config = dict(
    image_size=48,
    optimizer='soap',
    shampoo_beta=0.95,
    max_precond_dim=512,
)
Rows from block 6, named by matrix and row number. Each number is 50 + 10 x the weight over the matrix's rms, rounded and kept within 0 to 99. All counts start at 0.
# conv: 3x3 conv (model.mid.0.conv.weight, 192x192x3x3), inputs 20-29, a 3x3 kernel for each
conv.47:55 46 41 39 53 48 55 62 63 55 41 41 40 51 53 45 27 46 60 62 58 55 54 50 33 61 67 56 49 57 72 49 21 61 42 37 51 40 45 46 61 58 43 43 51 41 50 51 59 44 68 55 51 59 64 42 50 42 45 46 49 54 55 53 64 46 48 53 57 40 56 49 47 44 52 24 63 50 32 50 60 45 52 36 53 45 50 65 52 46
conv.48:68 55 44 62 43 57 37 55 56 57 64 70 34 45 53 63 48 48 50 40 58 52 49 40 45 68 59 57 49 45 52 48 67 53 46 30 45 56 64 45 57 56 55 51 70 53 46 68 57 48 73 28 49 67 39 37 75 54 60 39 58 37 60 63 49 45 60 53 68 51 65 36 41 47 44 54 57 35 48 64 61 35 62 47 48 42 46 42 32 44
conv.49:52 48 52 47 49 53 84 50 56 40 48 43 43 34 52 32 54 61 61 56 56 63 49 49 51 46 72 59 48 59 73 53 50 64 46 33 46 53 49 55 47 61 36 82 41 47 52 73 56 42 46 41 72 48 53 49 60 49 45 50 33 52 42 48 49 53 49 39 55 48 41 67 45 43 58 48 49 30 65 36 84 43 65 53 48 39 47 47 52 37
conv.50:50 54 37 61 47 40 23 58 79 30 47 50 36 49 57 53 48 56 53 53 29 44 52 66 31 49 59 62 52 66 55 43 62 62 54 26 45 30 50 44 46 67 43 52 46 37 42 57 32 62 62 56 53 49 44 56 45 49 33 45 37 61 49 38 65 45 38 67 39 53 55 45 35 54 40 50 59 54 35 48 60 45 50 65 66 52 40 61 45 45
conv.51:47 66 61 49 51 63 37 55 40 63 42 42 60 43 56 52 65 43 28 63 59 47 57 69 33 61 47 56 44 65 48 48 43 60 30 53 44 53 59 47 50 59 33 48 49 51 41 50 32 42 38 36 28 55 49 47 47 56 33 69 54 48 44 21 52 79 47 43 64 43 38 53 36 49 40 37 61 57 63 46 64 58 41 29 47 58 42 56 59 42
conv.52:46 54 39 47 70 43 49 53 71 68 54 54 65 48 59 51 50 55 37 42 58 36 61 42 62 70 38 52 52 73 62 52 45 40 62 60 50 37 60 47 39 47 69 53 38 75 49 70 51 50 48 49 47 42 38 41 59 64 40 40 45 42 44 37 55 47 46 64 50 40 46 36 63 39 21 65 70 31 61 73 57 62 68 71 56 27 58 43 43 36
conv.53:64 57 50 60 42 56 57 37 56 64 54 46 60 51 50 60 42 66 55 40 46 34 53 51 55 49 57 52 56 40 42 43 52 44 64 50 71 52 37 57 65 47 58 57 45 47 68 37 35 62 21 50 41 51 57 47 42 42 43 47 21 41 58 53 49 55 52 62 49 35 56 43 58 32 60 42 47 69 50 60 62 35 53 62 48 45 54 44 51 66
conv.54:44 38 38 39 50 50 63 50 66 34 30 41 42 37 50 41 46 40 63 57 58 46 49 48 57 49 52 43 50 33 65 58 57 41 50 48 52 65 79 54 47 56 52 65 64 20 63 67 48 42 70 54 72 76 51 48 54 45 56 47 57 39 50 59 41 42 47 45 50 45 28 30 53 44 41 37 33 31 22 43 38 30 50 60 72 54 51 58 46 60
conv.55:35 41 58 56 55 57 60 36 49 50 44 57 59 61 39 61 51 44 37 52 63 48 61 38 46 33 56 48 54 51 53 51 80 56 40 66 48 52 42 37 45 46 54 56 51 35 32 70 64 50 33 44 48 45 36 52 45 48 61 31 64 54 59 52 45 50 57 48 68 42 51 55 47 51 64 59 37 34 62 55 39 47 67 49 67 49 46 49 47 56
conv.56:50 52 44 59 49 40 62 60 44 61 39 51 43 59 40 45 49 77 78 43 25 49 52 43 37 70 42 50 56 46 66 37 49 28 45 53 64 32 54 59 46 48 70 63 45 76 60 45 76 59 52 38 47 60 69 46 33 35 49 49 44 56 58 59 34 55 48 50 54 44 64 51 63 41 38 25 57 55 85 53 54 47 47 66 57 48 44 38 52 56
conv.57:58 52 41 49 56 63 56 49 67 65 50 54 41 57 50 53 47 74 49 48 45 50 47 44 54 45 48 44 50 50 49 47 45 55 55 57 42 39 57 53 48 42 38 62 55 47 36 39 50 39 44 63 55 51 62 38 56 58 63 47 41 56 57 56 41 51 49 54 41 49 58 57 59 48 44 59 56 52 59 39 44 61 44 45 31 28 52 37 50 53
conv.58:54 36 52 51 61 49 55 78 62 50 55 37 47 57 28 45 36 56 56 56 62 62 45 54 49 61 51 50 56 50 67 48 51 57 28 51 36 65 54 45 41 65 47 44 52 29 46 53 38 51 59 54 44 41 56 41 56 57 46 35 63 67 35 64 38 41 43 46 47 76 51 64 49 43 54 50 58 50 24 56 53 52 41 45 41 49 51 52 36 41
conv.59:61 56 56 62 52 47 45 45 45 59 58 53 60 48 49 39 57 43 53 46 48 55 54 43 45 59 72 41 36 30 53 51 37 52 30 42 44 46 50 44 48 59 49 60 68 55 39 35 63 57 43 64 39 59 48 39 61 47 30 46 58 51 38 55 54 46 49 50 47 50 54 49 61 63 58 59 54 60 45 62 57 48 50 34 53 34 72 66 49 29
conv.60:65 49 40 50 49 72 51 26 67 54 36 42 37 52 49 51 40 43 58 51 40 59 47 63 55 37 36 49 66 58 44 37 42 68 45 30 50 48 46 51 62 54 52 66 52 38 56 51 62 48 31 58 79 43 54 29 51 47 52 70 54 48 53 67 42 40 63 59 32 69 58 33 34 40 56 44 47 70 28 26 48 45 45 68 43 55 40 68 55 51
conv.61:58 49 54 35 58 58 80 70 45 57 48 54 65 52 41 38 33 60 44 50 63 67 43 52 48 71 52 40 58 61 47 56 55 18 37 57 31 57 71 56 50 52 53 57 49 48 54 41 46 67 49 54 41 48 29 50 52 56 37 66 50 51 46 47 41 46 53 43 57 53 43 57 55 26 54 47 47 51 49 55 55 50 55 53 37 55 35 55 56 39
conv.62:39 40 80 46 41 44 31 55 53 43 57 60 58 42 60 52 49 48 44 61 47 70 53 29 46 44 46 58 34 66 35 38 68 58 34 59 49 45 30 73 54 27 59 53 63 55 47 36 40 48 49 50 31 30 34 34 72 57 75 27 61 47 48 55 46 52 68 59 37 44 28 59 45 63 43 47 53 51 41 53 50 49 53 47 69 44 50 73 70 42
conv.63:55 58 41 53 59 49 33 34 56 37 49 58 66 61 43 35 70 35 48 49 44 40 52 38 54 56 46 49 57 39 43 55 46 35 65 39 30 59 58 64 38 42 68 42 61 73 41 47 80 53 39 48 47 49 46 40 49 44 53 57 60 65 46 45 49 68 34 65 55 72 39 42 46 33 53 52 50 51 54 71 62 50 52 51 37 51 52 44 54 52
conv.64:41 52 30 55 50 59 35 52 60 57 45 35 47 46 61 43 19 52 47 55 41 56 50 33 42 58 40 47 52 55 52 36 45 66 53 51 50 44 78 42 45 54 54 60 44 44 47 65 50 58 50 64 87 57 53 62 54 71 35 30 47 46 52 57 54 40 58 49 54 52 55 39 55 42 32 41 70 47 64 47 45 61 63 49 46 47 46 75 43 45
conv.65:54 59 25 57 50 55 39 46 42 31 50 51 45 43 44 23 42 50 60 47 40 48 55 37 42 39 36 36 35 58 31 50 60 46 62 55 49 51 42 61 67 57 50 30 60 43 36 65 43 55 62 47 64 69 55 55 56 57 46 58 56 56 30 55 45 47 53 49 44 52 33 40 45 61 52 34 55 37 48 29 42 51 52 64 50 45 69 59 58 55
conv.66:52 49 55 54 53 50 66 54 55 35 51 56 39 33 63 56 47 52 68 46 40 40 58 47 73 40 57 36 61 43 35 53 47 30 58 39 50 44 48 49 54 53 50 68 53 64 39 37 47 34 55 60 68 62 30 42 48 58 53 45 32 53 47 53 44 47 50 59 33 58 50 56 45 45 48 51 32 58 78 44 62 59 53 36 70 39 52 29 41 48
conv.67:59 52 51 49 53 37 54 52 40 45 44 70 61 30 44 50 51 27 26 41 52 52 49 43 43 30 49 75 40 44 36 44 45 49 48 48 18 58 73 56 56 54 55 55 43 37 55 67 45 41 47 44 56 38 20 49 60 59 44 62 45 44 47 36 56 56 56 44 56 47 48 50 43 48 47 50 50 40 48 53 46 67 59 35 41 47 45 48 56 63
conv.68:81 46 35 42 50 47 51 34 58 58 41 47 35 64 57 47 54 50 44 35 50 40 52 47 51 42 49 45 42 51 39 51 67 32 46 46 41 55 50 45 45 46 33 63 43 58 42 30 31 38 45 47 55 56 63 49 29 23 55 51 53 59 57 62 54 38 35 40 61 68 46 47 44 54 46 61 64 34 59 56 33 44 52 59 39 62 51 44 60 47
conv.69:35 46 60 50 52 48 54 46 48 49 47 59 45 56 34 48 57 54 59 61 36 57 72 50 44 55 46 56 49 49 53 53 54 48 43 42 56 28 72 66 61 33 65 54 37 54 62 29 65 51 28 54 81 44 53 49 55 49 74 56 60 55 45 33 51 57 51 47 50 60 45 57 44 44 48 31 42 44 50 53 60 85 43 50 60 42 49 38 44 39
conv.70:79 44 22 55 51 49 36 51 57 56 61 25 31 58 53 37 47 51 59 32 50 40 35 50 40 52 45 51 72 45 62 27 56 42 41 64 47 46 48 51 59 50 58 55 52 88 58 53 34 63 61 58 61 32 55 63 33 40 35 61 60 56 58 47 48 57 40 49 49 59 45 55 57 32 47 31 60 64 57 45 39 32 67 65 67 45 60 48 46 59
conv.71:50 54 64 27 56 61 49 50 60 51 48 58 51 57 52 64 50 51 55 47 51 53 56 38 47 51 41 44 45 57 60 32 70 45 53 53 40 58 54 50 57 40 65 35 55 46 55 52 54 49 46 67 35 38 29 59 56 50 54 42 36 45 51 52 54 54 46 48 53 35 42 51 60 42 53 58 65 43 50 38 39 43 38 50 48 43 62 52 44 46
conv.72:43 50 55 45 68 58 48 61 48 42 63 47 39 47 56 42 44 48 46 50 38 50 39 55 50 64 54 45 41 46 50 55 38 57 47 35 53 53 69 69 49 62 63 49 47 48 55 61 34 40 35 44 36 52 42 60 35 45 54 45 62 43 37 47 41 66 54 59 44 51 60 53 31 71 54 34 50 41 42 54 36 53 51 38 54 48 38 51 33 42
conv.73:61 43 74 35 51 46 55 33 43 58 44 61 47 44 44 69 56 45 57 38 60 50 38 64 53 44 50 48 57 50 60 65 44 58 50 41 34 55 22 43 62 49 44 49 53 66 54 43 39 58 53 54 61 50 44 64 41 68 45 43 43 46 42 59 49 48 44 57 51 55 58 40 56 54 71 44 35 32 45 51 75 42 42 47 51 58 56 60 40 44
conv.74:53 58 51 65 54 44 49 50 68 41 45 51 38 64 56 46 49 60 41 67 40 56 44 54 53 57 42 46 60 54 42 54 54 53 57 47 52 50 61 48 49 49 55 57 46 50 48 53 55 47 47 40 52 31 44 47 51 44 42 38 45 45 50 51 53 34 54 38 59 59 59 57 65 47 43 56 53 54 46 42 45 55 44 55 40 47 46 47 45 54
conv.75:78 59 37 39 38 55 66 47 41 61 52 48 45 46 45 45 52 46 44 56 28 48 54 61 38 57 39 53 54 50 50 44 45 43 54 57 40 42 53 62 66 56 39 59 53 64 35 44 49 63 58 55 43 64 41 59 55 57 57 54 36 46 45 50 49 47 48 36 50 70 44 42 54 53 50 40 44 57 31 60 43 52 56 47 60 65 41 35 46 65
conv.76:70 47 58 47 54 34 38 46 56 51 54 44 54 31 56 16 68 50 74 40 42 49 35 46 43 34 45 23 49 56 46 63 35 60 56 43 58 71 21 50 55 71 30 65 61 33 51 59 47 51 48 30 71 55 60 69 24 57 49 46 40 54 38 39 58 41 61 46 39 53 43 56 71 40 43 55 55 39 35 46 52 24 56 42 49 64 40 54 62 48
conv.77:53 40 49 61 43 62 70 56 62 38 49 45 47 57 55 25 48 62 52 46 43 53 47 49 51 47 34 56 49 44 57 63 39 52 50 39 55 58 50 37 45 46 30 60 38 67 44 56 52 59 66 47 49 56 44 59 57 67 37 29 35 25 46 47 38 58 60 55 49 52 48 56 46 56 42 46 53 31 43 49 54 42 55 47 39 47 60 59 46 41
conv.78:61 48 68 37 56 61 62 50 38 60 63 53 59 43 43 67 54 45 68 52 52 51 62 55 52 32 52 56 45 54 47 51 35 37 62 52 44 59 37 59 42 47 62 39 59 55 54 54 35 64 37 72 48 29 46 37 58 55 39 60 45 59 43 47 49 63 56 44 56 45 68 56 44 53 39 56 48 54 60 38 45 53 40 50 54 44 54 53 54 48
conv.79:64 44 46 57 55 53 56 65 35 53 45 46 56 26 47 45 53 63 58 44 60 58 46 49 55 53 45 46 56 48 45 55 59 34 42 65 42 60 34 56 46 48 71 41 46 46 44 49 50 56 53 45 48 56 61 48 29 48 37 49 65 46 51 65 56 46 55 59 43 52 59 42 38 46 60 51 48 58 54 62 60 39 50 46 49 58 52 61 27 53
conv.80:49 48 51 52 49 60 56 56 47 55 55 49 63 45 46 48 48 68 38 51 35 62 47 52 54 46 39 58 48 62 46 43 41 53 47 60 52 53 45 58 58 60 53 62 50 48 70 38 58 59 37 43 52 37 43 61 52 40 41 62 58 48 57 57 47 63 47 47 48 58 54 56 44 61 41 48 45 55 35 38 64 51 34 48 28 29 63 39 55 31
conv.81:38 66 52 56 41 62 49 37 38 61 40 45 42 47 37 59 51 30 50 55 51 57 46 40 67 63 52 61 43 56 36 54 53 50 39 48 45 43 57 40 51 63 35 59 37 60 46 47 36 47 52 51 51 41 64 44 44 36 47 45 41 47 53 49 37 38 65 38 52 55 25 64 37 48 38 70 28 38 76 45 56 58 50 56 49 39 55 61 41 61
conv.82:46 49 44 54 56 42 48 62 56 49 39 52 49 57 45 41 50 48 56 44 58 53 67 52 41 60 38 63 74 22 54 57 53 81 45 33 56 42 51 50 50 44 40 54 58 37 43 81 55 55 54 71 40 45 46 61 42 58 56 47 29 48 41 47 27 69 47 71 36 43 48 32 64 23 46 32 65 43 59 38 47 61 46 53 52 42 47 41 53 70
conv.83:53 45 49 35 57 53 38 51 35 47 33 53 48 56 36 67 51 60 50 57 50 42 44 49 28 44 36 53 47 55 51 40 61 68 57 72 46 49 45 44 42 47 41 52 54 32 40 60 77 37 43 52 43 66 57 45 52 33 51 49 62 56 57 45 31 54 36 57 67 47 57 41 37 80 46 70 52 55 59 56 33 41 56 61 75 48 51 59 40 58
conv.84:53 55 67 56 44 56 40 59 25 63 54 33 54 31 46 56 55 52 79 57 41 60 41 46 57 47 54 33 30 55 67 52 38 68 43 41 57 62 48 39 45 70 43 48 53 68 59 35 61 46 43 41 48 31 44 54 36 49 44 52 59 59 55 45 43 75 66 34 45 72 58 09 58 52 45 43 46 43 54 59 65 55 44 42 50 64 22 48 52 67
conv.85:46 34 54 66 56 65 44 51 42 44 57 48 63 44 42 54 48 47 50 46 59 52 53 46 52 52 52 41 33 55 47 46 53 48 68 37 71 54 43 40 56 29 63 62 64 46 49 59 37 51 38 51 55 63 48 54 56 42 49 34 31 48 60 53 36 57 17 57 38 46 57 43 63 53 42 66 56 44 63 40 61 43 45 49 48 39 73 56 56 57
conv.86:47 30 49 66 51 38 28 55 63 51 39 25 36 47 51 49 34 31 44 45 38 46 54 57 52 46 57 52 49 51 53 42 36 27 51 53 54 61 34 38 53 59 65 78 53 50 51 49 46 51 48 61 57 38 58 56 36 55 53 53 38 66 69 56 33 35 68 49 45 17 39 71 42 49 33 46 58 43 61 42 51 53 60 71 54 59 63 56 55 51
conv.87:58 50 50 36 60 64 53 59 50 57 42 65 47 50 52 61 45 54 43 52 47 49 45 53 44 36 57 46 37 54 52 45 45 75 43 62 36 56 50 45 40 39 55 49 63 58 56 53 60 52 40 49 46 55 37 55 36 65 38 56 13 20 52 40 47 63 38 63 59 49 35 64 52 50 52 49 58 61 40 59 49 40 54 42 50 43 47 57 52 47
conv.88:47 50 59 57 53 50 39 44 54 54 66 59 45 53 60 52 47 60 48 50 45 46 56 37 38 45 55 51 56 45 53 56 52 52 52 52 35 57 45 47 39 47 52 40 53 51 50 49 66 35 46 38 47 55 41 55 41 50 46 52 38 35 54 50 40 46 61 49 36 57 35 38 54 55 67 46 48 41 54 54 37 53 43 51 46 48 59 60 51 56
conv.89:46 57 67 62 57 35 40 54 57 70 54 57 42 45 50 37 52 49 48 38 34 51 58 59 51 41 56 53 51 51 59 56 47 38 54 53 30 31 61 33 48 58 37 42 45 58 49 40 52 53 53 12 40 48 46 58 32 41 60 64 56 62 46 66 44 48 52 31 71 51 52 35 56 33 51 42 37 44 39 63 59 38 52 56 65 40 45 65 66 55
conv.90:61 46 54 56 50 38 56 63 60 31 41 60 46 57 61 39 34 39 51 65 58 60 45 26 53 51 54 55 51 39 41 52 66 42 54 36 49 68 35 47 40 28 61 42 51 29 54 60 45 68 69 55 38 45 61 62 41 67 46 47 58 59 39 73 59 51 61 51 45 54 50 57 51 48 52 60 58 47 50 57 50 30 40 55 44 55 46 48 45 56
conv.91:88 55 46 37 43 52 48 46 37 54 40 37 35 47 61 53 57 57 78 59 45 37 36 38 51 50 40 56 35 46 48 44 50 44 50 44 61 56 54 54 53 44 45 35 55 75 52 73 29 44 51 60 50 53 47 54 58 39 49 42 63 36 51 65 44 53 44 58 56 49 52 49 43 68 67 58 58 58 67 60 52 23 41 47 44 41 52 48 53 50
conv.92:38 71 38 43 35 48 74 39 39 68 30 55 62 38 52 48 35 49 30 57 60 52 56 40 50 38 36 57 39 51 42 61 36 65 52 47 38 44 73 51 53 44 29 56 52 66 41 71 60 47 37 25 38 63 67 43 69 62 51 46 42 32 31 48 56 60 64 56 44 40 58 43 37 57 54 50 47 46 54 64 23 62 48 30 61 50 63 36 59 65
conv.93:53 53 53 36 61 57 62 49 33 43 57 52 52 48 52 45 58 59 39 52 51 43 40 70 63 51 38 48 53 56 59 47 48 46 70 52 56 48 38 43 54 44 43 47 75 52 55 45 51 40 46 47 51 68 43 53 57 47 57 55 66 49 54 62 50 35 43 60 62 34 51 54 61 47 42 54 60 65 41 47 34 35 57 54 48 53 45 60 48 46
conv.94:48 44 50 62 32 56 58 55 57 51 51 54 58 64 48 49 46 46 68 57 45 62 49 51 56 37 46 32 45 49 48 38 37 74 47 58 57 72 59 41 59 44 44 53 57 53 46 50 39 60 60 41 37 60 43 69 55 60 60 70 46 55 25 47 41 60 62 44 59 44 45 43 53 58 60 58 49 74 31 46 43 24 41 53 49 51 49 57 48 72
conv.95:62 43 47 55 44 58 59 61 43 51 55 63 34 43 82 57 58 41 56 57 51 45 53 58 36 59 46 36 60 50 49 58 46 42 57 38 49 66 60 67 39 48 38 50 62 53 53 57 42 39 50 42 38 41 39 55 44 65 58 40 58 60 30 48 57 60 44 58 41 44 74 38 51 50 58 61 52 57 44 27 65 53 47 33 34 43 55 50 38 53
conv.96:48 50 58 71 49 44 51 43 65 44 57 44 60 66 47 46 44 69 61 42 59 64 58 54 36 37 58 25 54 47 48 64 41 65 47 49 61 39 34 26 44 41 61 27 41 41 48 51 47 36 40 43 40 55 44 49 49 33 62 40 43 65 38 40 52 49 47 60 50 42 54 43 55 41 51 71 37 60 33 46 55 62 48 42 45 61 60 62 46 45
conv.97:58 49 38 71 54 57 63 39 30 45 50 38 62 41 62 55 65 36 58 47 50 31 54 49 56 57 39 45 48 63 50 34 52 70 54 52 67 49 40 56 53 44 43 44 52 49 37 47 47 55 39 58 55 20 31 63 54 45 50 36 59 53 55 35 57 45 42 57 57 53 36 61 59 48 42 47 59 54 43 54 52 52 43 66 38 42 54 37 40 48
conv.98:55 58 38 55 57 54 42 59 69 56 45 57 53 59 35 47 52 54 61 52 32 45 54 51 55 46 70 54 55 71 63 55 50 65 57 41 64 43 44 49 51 57 48 38 58 66 41 43 56 57 42 34 58 44 71 35 47 57 46 50 41 42 66 43 55 64 52 59 38 42 38 78 36 59 49 32 57 65 29 50 42 38 47 67 38 33 63 50 53 35
conv.99:55 27 66 43 42 53 50 55 61 62 33 54 54 48 34 34 48 70 58 55 33 63 47 48 70 60 33 54 55 35 48 50 32 55 45 30 44 54 38 44 79 52 48 70 59 47 41 70 24 46 44 56 45 57 50 59 39 55 82 30 38 45 58 63 46 49 43 48 36 54 45 64 69 38 57 62 51 48 61 44 63 72 44 55 62 57 30 51 46 48
conv.100:40 41 68 62 52 40 39 86 54 52 43 42 65 32 44 50 48 62 58 36 62 57 55 34 63 47 31 60 43 36 62 44 59 54 63 35 54 51 55 28 49 46 48 50 38 49 44 45 35 37 44 33 49 47 62 37 59 65 44 62 55 53 33 34 58 57 30 59 54 47 45 33 42 58 51 45 63 52 50 60 63 42 59 42 48 54 64 42 52 57
conv.101:46 60 51 52 52 56 49 59 58 49 51 53 49 46 53 42 62 54 40 60 50 47 54 45 47 67 46 40 53 57 48 65 50 40 71 51 46 51 43 50 50 49 61 47 42 53 34 47 51 40 45 41 38 49 56 54 45 57 45 66 61 49 55 49 53 47 55 45 62 53 56 68 54 61 47 42 51 51 41 48 53 43 43 57 38 40 44 47 41 47
conv.102:65 46 48 55 49 46 42 55 38 50 62 52 53 48 72 59 46 66 58 63 34 44 51 52 63 47 43 42 55 56 50 48 59 50 65 36 41 59 52 42 51 63 53 49 60 27 41 60 56 50 67 71 34 62 35 56 53 60 52 56 60 40 36 48 75 33 59 64 49 54 64 49 61 52 47 40 59 32 47 37 73 39 54 55 43 54 53 68 42 38
conv.103:43 61 39 58 47 73 41 64 50 54 45 55 54 45 62 55 56 57 19 52 58 75 63 54 51 45 58 54 44 79 42 52 45 48 40 42 40 58 43 58 60 60 40 40 52 29 44 53 46 61 54 42 52 42 40 65 52 38 40 56 68 48 67 44 66 47 45 39 57 47 52 43 29 74 54 61 49 57 49 67 55 67 55 42 54 33 36 46 59 57
conv.104:47 67 40 55 76 62 72 51 27 46 48 37 48 59 42 51 58 56 65 43 59 53 66 50 40 39 45 60 61 37 47 32 40 56 50 64 55 48 71 60 60 38 56 35 54 57 46 55 72 52 35 55 60 56 58 32 48 41 44 52 61 42 54 53 53 48 46 74 43 44 42 48 34 40 69 45 64 56 45 64 51 40 43 58 59 32 50 35 48 34
conv.105:60 48 52 58 64 59 45 55 45 43 48 74 32 50 44 38 60 34 63 41 47 50 53 56 42 45 67 55 22 75 48 50 43 64 53 49 72 45 59 60 47 58 58 49 53 36 53 61 60 50 51 49 37 77 44 50 61 39 53 46 56 45 48 67 46 43 60 55 49 58 51 33 53 66 42 65 45 49 61 55 57 40 57 29 40 37 44 58 45 67
conv.106:35 34 51 54 38 48 58 49 57 52 41 52 51 60 55 50 54 53 55 51 41 72 62 41 74 59 47 60 58 38 38 42 38 42 54 43 53 67 58 50 62 57 44 45 42 53 52 51 43 49 60 60 41 54 50 49 50 58 46 48 28 49 42 23 43 83 51 50 48 51 56 42 64 47 43 57 65 63 56 71 48 32 50 46 38 42 54 34 46 62
conv.107:51 57 51 66 57 49 55 54 58 45 48 45 52 52 61 62 43 46 61 53 39 57 60 52 45 59 48 41 64 55 40 42 52 65 47 60 56 35 60 54 42 48 54 45 46 51 50 52 46 37 48 28 48 58 52 64 61 45 53 64 59 59 48 43 52 51 50 56 48 48 57 50 53 45 46 56 65 55 55 43 38 52 32 45 46 34 49 56 47 44
conv.108:61 47 61 43 45 56 52 62 54 45 51 72 42 53 46 33 61 49 57 52 49 36 52 41 51 54 47 59 27 62 70 47 51 36 58 43 49 68 33 52 65 47 52 50 63 61 29 51 47 59 51 52 65 53 42 56 41 47 58 54 54 40 51 42 65 35 53 42 40 36 53 62 70 48 32 45 55 53 40 24 47 37 55 57 45 41 43 51 50 42
conv.109:43 44 70 37 57 53 55 47 37 29 55 57 37 41 45 56 59 52 47 35 54 57 52 55 44 60 36 61 46 63 59 42 31 65 59 38 51 48 52 83 48 52 51 57 72 45 73 47 68 42 57 54 58 54 72 32 56 58 48 42 66 43 42 39 60 48 40 66 44 36 46 50 22 60 39 53 41 59 34 59 56 54 55 45 52 38 60 63 46 43
conv.110:39 61 65 41 45 37 56 75 63 48 56 42 43 38 50 54 48 38 46 59 67 44 52 39 47 63 31 63 39 45 59 47 46 32 63 58 58 61 42 39 73 44 47 48 52 39 56 56 52 70 34 49 40 22 72 36 53 54 49 44 38 43 54 76 47 61 58 49 52 38 63 55 46 49 58 52 45 61 58 31 56 56 41 40 30 37 62 58 37 44
conv.111:34 49 53 67 43 64 40 48 54 47 44 49 48 51 53 62 53 44 68 54 51 44 31 52 64 65 54 46 69 33 50 44 48 27 40 45 58 61 43 42 58 39 46 43 41 54 56 43 50 48 33 30 51 45 60 47 49 58 50 41 41 52 55 35 62 52 60 58 47 43 51 56 43 38 62 37 43 64 72 58 60 46 48 55 50 66 51 56 41 43
conv.112:48 44 57 48 51 65 69 45 53 47 61 55 59 49 55 37 29 63 38 46 40 60 53 50 49 45 75 45 54 51 53 45 63 58 61 60 43 59 36 55 40 55 24 52 61 49 53 58 48 61 45 57 55 58 37 59 47 45 55 52 45 45 30 31 47 50 51 53 49 66 39 27 65 46 43 62 47 33 24 40 75 55 38 64 36 33 34 53 55 47
conv.113:34 58 40 53 47 42 26 39 53 35 43 54 47 57 51 27 27 60 56 45 40 48 46 46 45 44 35 41 33 64 37 49 62 48 42 43 63 55 62 73 58 58 57 49 47 51 39 51 51 56 57 42 49 36 51 51 50 60 46 60 27 46 62 50 52 53 58 57 43 55 54 51 44 68 41 63 35 48 54 53 68 58 49 48 53 46 63 42 56 83
conv.114:69 49 38 56 57 42 59 32 45 61 39 39 66 39 50 57 64 53 46 47 64 81 37 29 45 42 33 61 67 33 56 56 55 34 47 64 50 52 47 44 43 46 60 43 48 48 27 63 59 39 58 35 61 40 51 53 58 57 60 37 55 27 56 65 46 38 62 54 50 36 51 27 46 43 49 35 50 53 57 52 35 47 54 39 45 60 51 51 39 58
conv.115:58 65 47 38 33 58 43 63 47 44 50 45 35 52 50 23 48 76 62 55 52 44 64 51 36 61 57 41 36 47 51 66 31 69 53 41 58 75 43 45 45 65 42 50 45 54 46 51 55 32 19 49 54 68 50 50 29 47 44 49 58 40 59 48 58 37 75 47 38 38 55 46 48 58 60 45 69 51 44 52 37 59 39 43 39 52 47 65 42 50
conv.116:55 59 35 44 32 36 54 48 54 52 54 40 60 58 45 68 37 55 40 54 51 49 49 53 33 46 43 28 58 48 51 49 43 72 61 51 75 42 48 58 71 53 44 28 49 48 46 28 39 60 41 50 38 58 65 58 33 38 58 64 43 41 23 33 63 56 40 46 53 59 50 40 53 43 74 41 50 42 39 53 60 33 51 42 54 50 54 48 47 70
conv.117:62 38 31 53 48 51 64 38 41 38 62 36 33 48 49 18 47 51 40 57 37 54 50 37 43 59 59 70 68 23 49 49 50 28 50 34 57 61 42 50 43 50 41 58 67 53 66 34 39 52 33 42 53 58 55 60 39 45 53 59 49 41 62 45 51 52 52 48 49 36 51 58 53 46 65 36 56 55 59 62 54 53 46 48 39 54 54 50 58 48
conv.118:36 35 61 51 55 36 48 57 50 69 47 38 58 44 52 68 61 32 33 54 46 64 43 48 37 31 56 65 50 53 62 48 64 48 50 41 41 35 62 47 50 49 47 69 66 45 45 23 67 47 44 44 91 44 50 47 51 68 50 43 45 51 50 59 47 55 61 56 48 39 48 58 62 46 66 44 53 63 52 44 45 55 45 65 37 63 43 47 61 26
conv.119:53 59 55 55 53 64 51 53 42 39 50 49 70 50 52 55 49 54 52 40 66 62 47 31 70 48 53 64 52 45 52 58 52 54 59 52 33 49 45 42 51 56 46 40 43 29 48 51 45 60 48 74 52 53 48 43 56 31 44 56 62 66 57 64 48 52 46 58 51 45 49 48 55 56 52 69 40 50 45 43 32 49 58 38 41 46 45 47 47 59
conv.120:29 62 39 52 54 46 55 61 24 55 51 36 50 49 47 59 38 46 43 61 62 44 65 52 57 64 40 60 39 51 42 37 60 63 48 64 42 45 39 61 60 54 51 55 54 38 47 57 48 59 50 53 32 45 41 52 57 60 50 56 36 41 63 55 47 56 76 52 49 63 58 45 52 47 27 47 60 28 48 65 39 36 46 34 43 38 52 44 46 53
conv.121:48 50 55 73 46 40 56 56 56 57 69 22 42 43 56 39 44 52 28 75 38 65 43 35 70 33 60 45 66 37 27 51 39 52 33 65 44 60 63 45 75 46 65 64 44 57 51 56 46 68 42 57 60 38 51 53 56 36 58 37 38 41 61 46 52 46 63 60 27 58 37 40 39 39 60 51 46 65 66 48 37 75 22 43 60 46 62 44 44 35
conv.122:37 65 35 61 71 62 43 56 54 40 57 54 48 54 54 45 48 57 27 61 40 36 59 51 56 44 39 49 40 55 52 50 44 47 55 39 65 61 55 46 57 39 45 50 62 27 68 52 42 42 51 44 49 62 37 47 45 50 45 43 68 56 29 55 65 36 64 56 61 48 63 46 38 49 35 56 53 50 66 42 54 57 51 48 45 47 43 41 30 41
conv.123:58 58 45 49 44 53 47 40 45 38 38 45 48 41 41 62 67 40 33 41 54 53 57 42 40 62 58 41 40 51 57 43 59 46 51 43 62 55 47 59 39 52 35 70 50 58 30 33 38 47 56 57 61 53 46 54 51 51 49 56 50 55 65 39 43 38 40 46 49 47 57 29 59 48 56 49 62 46 48 51 42 49 52 53 41 50 36 44 31 68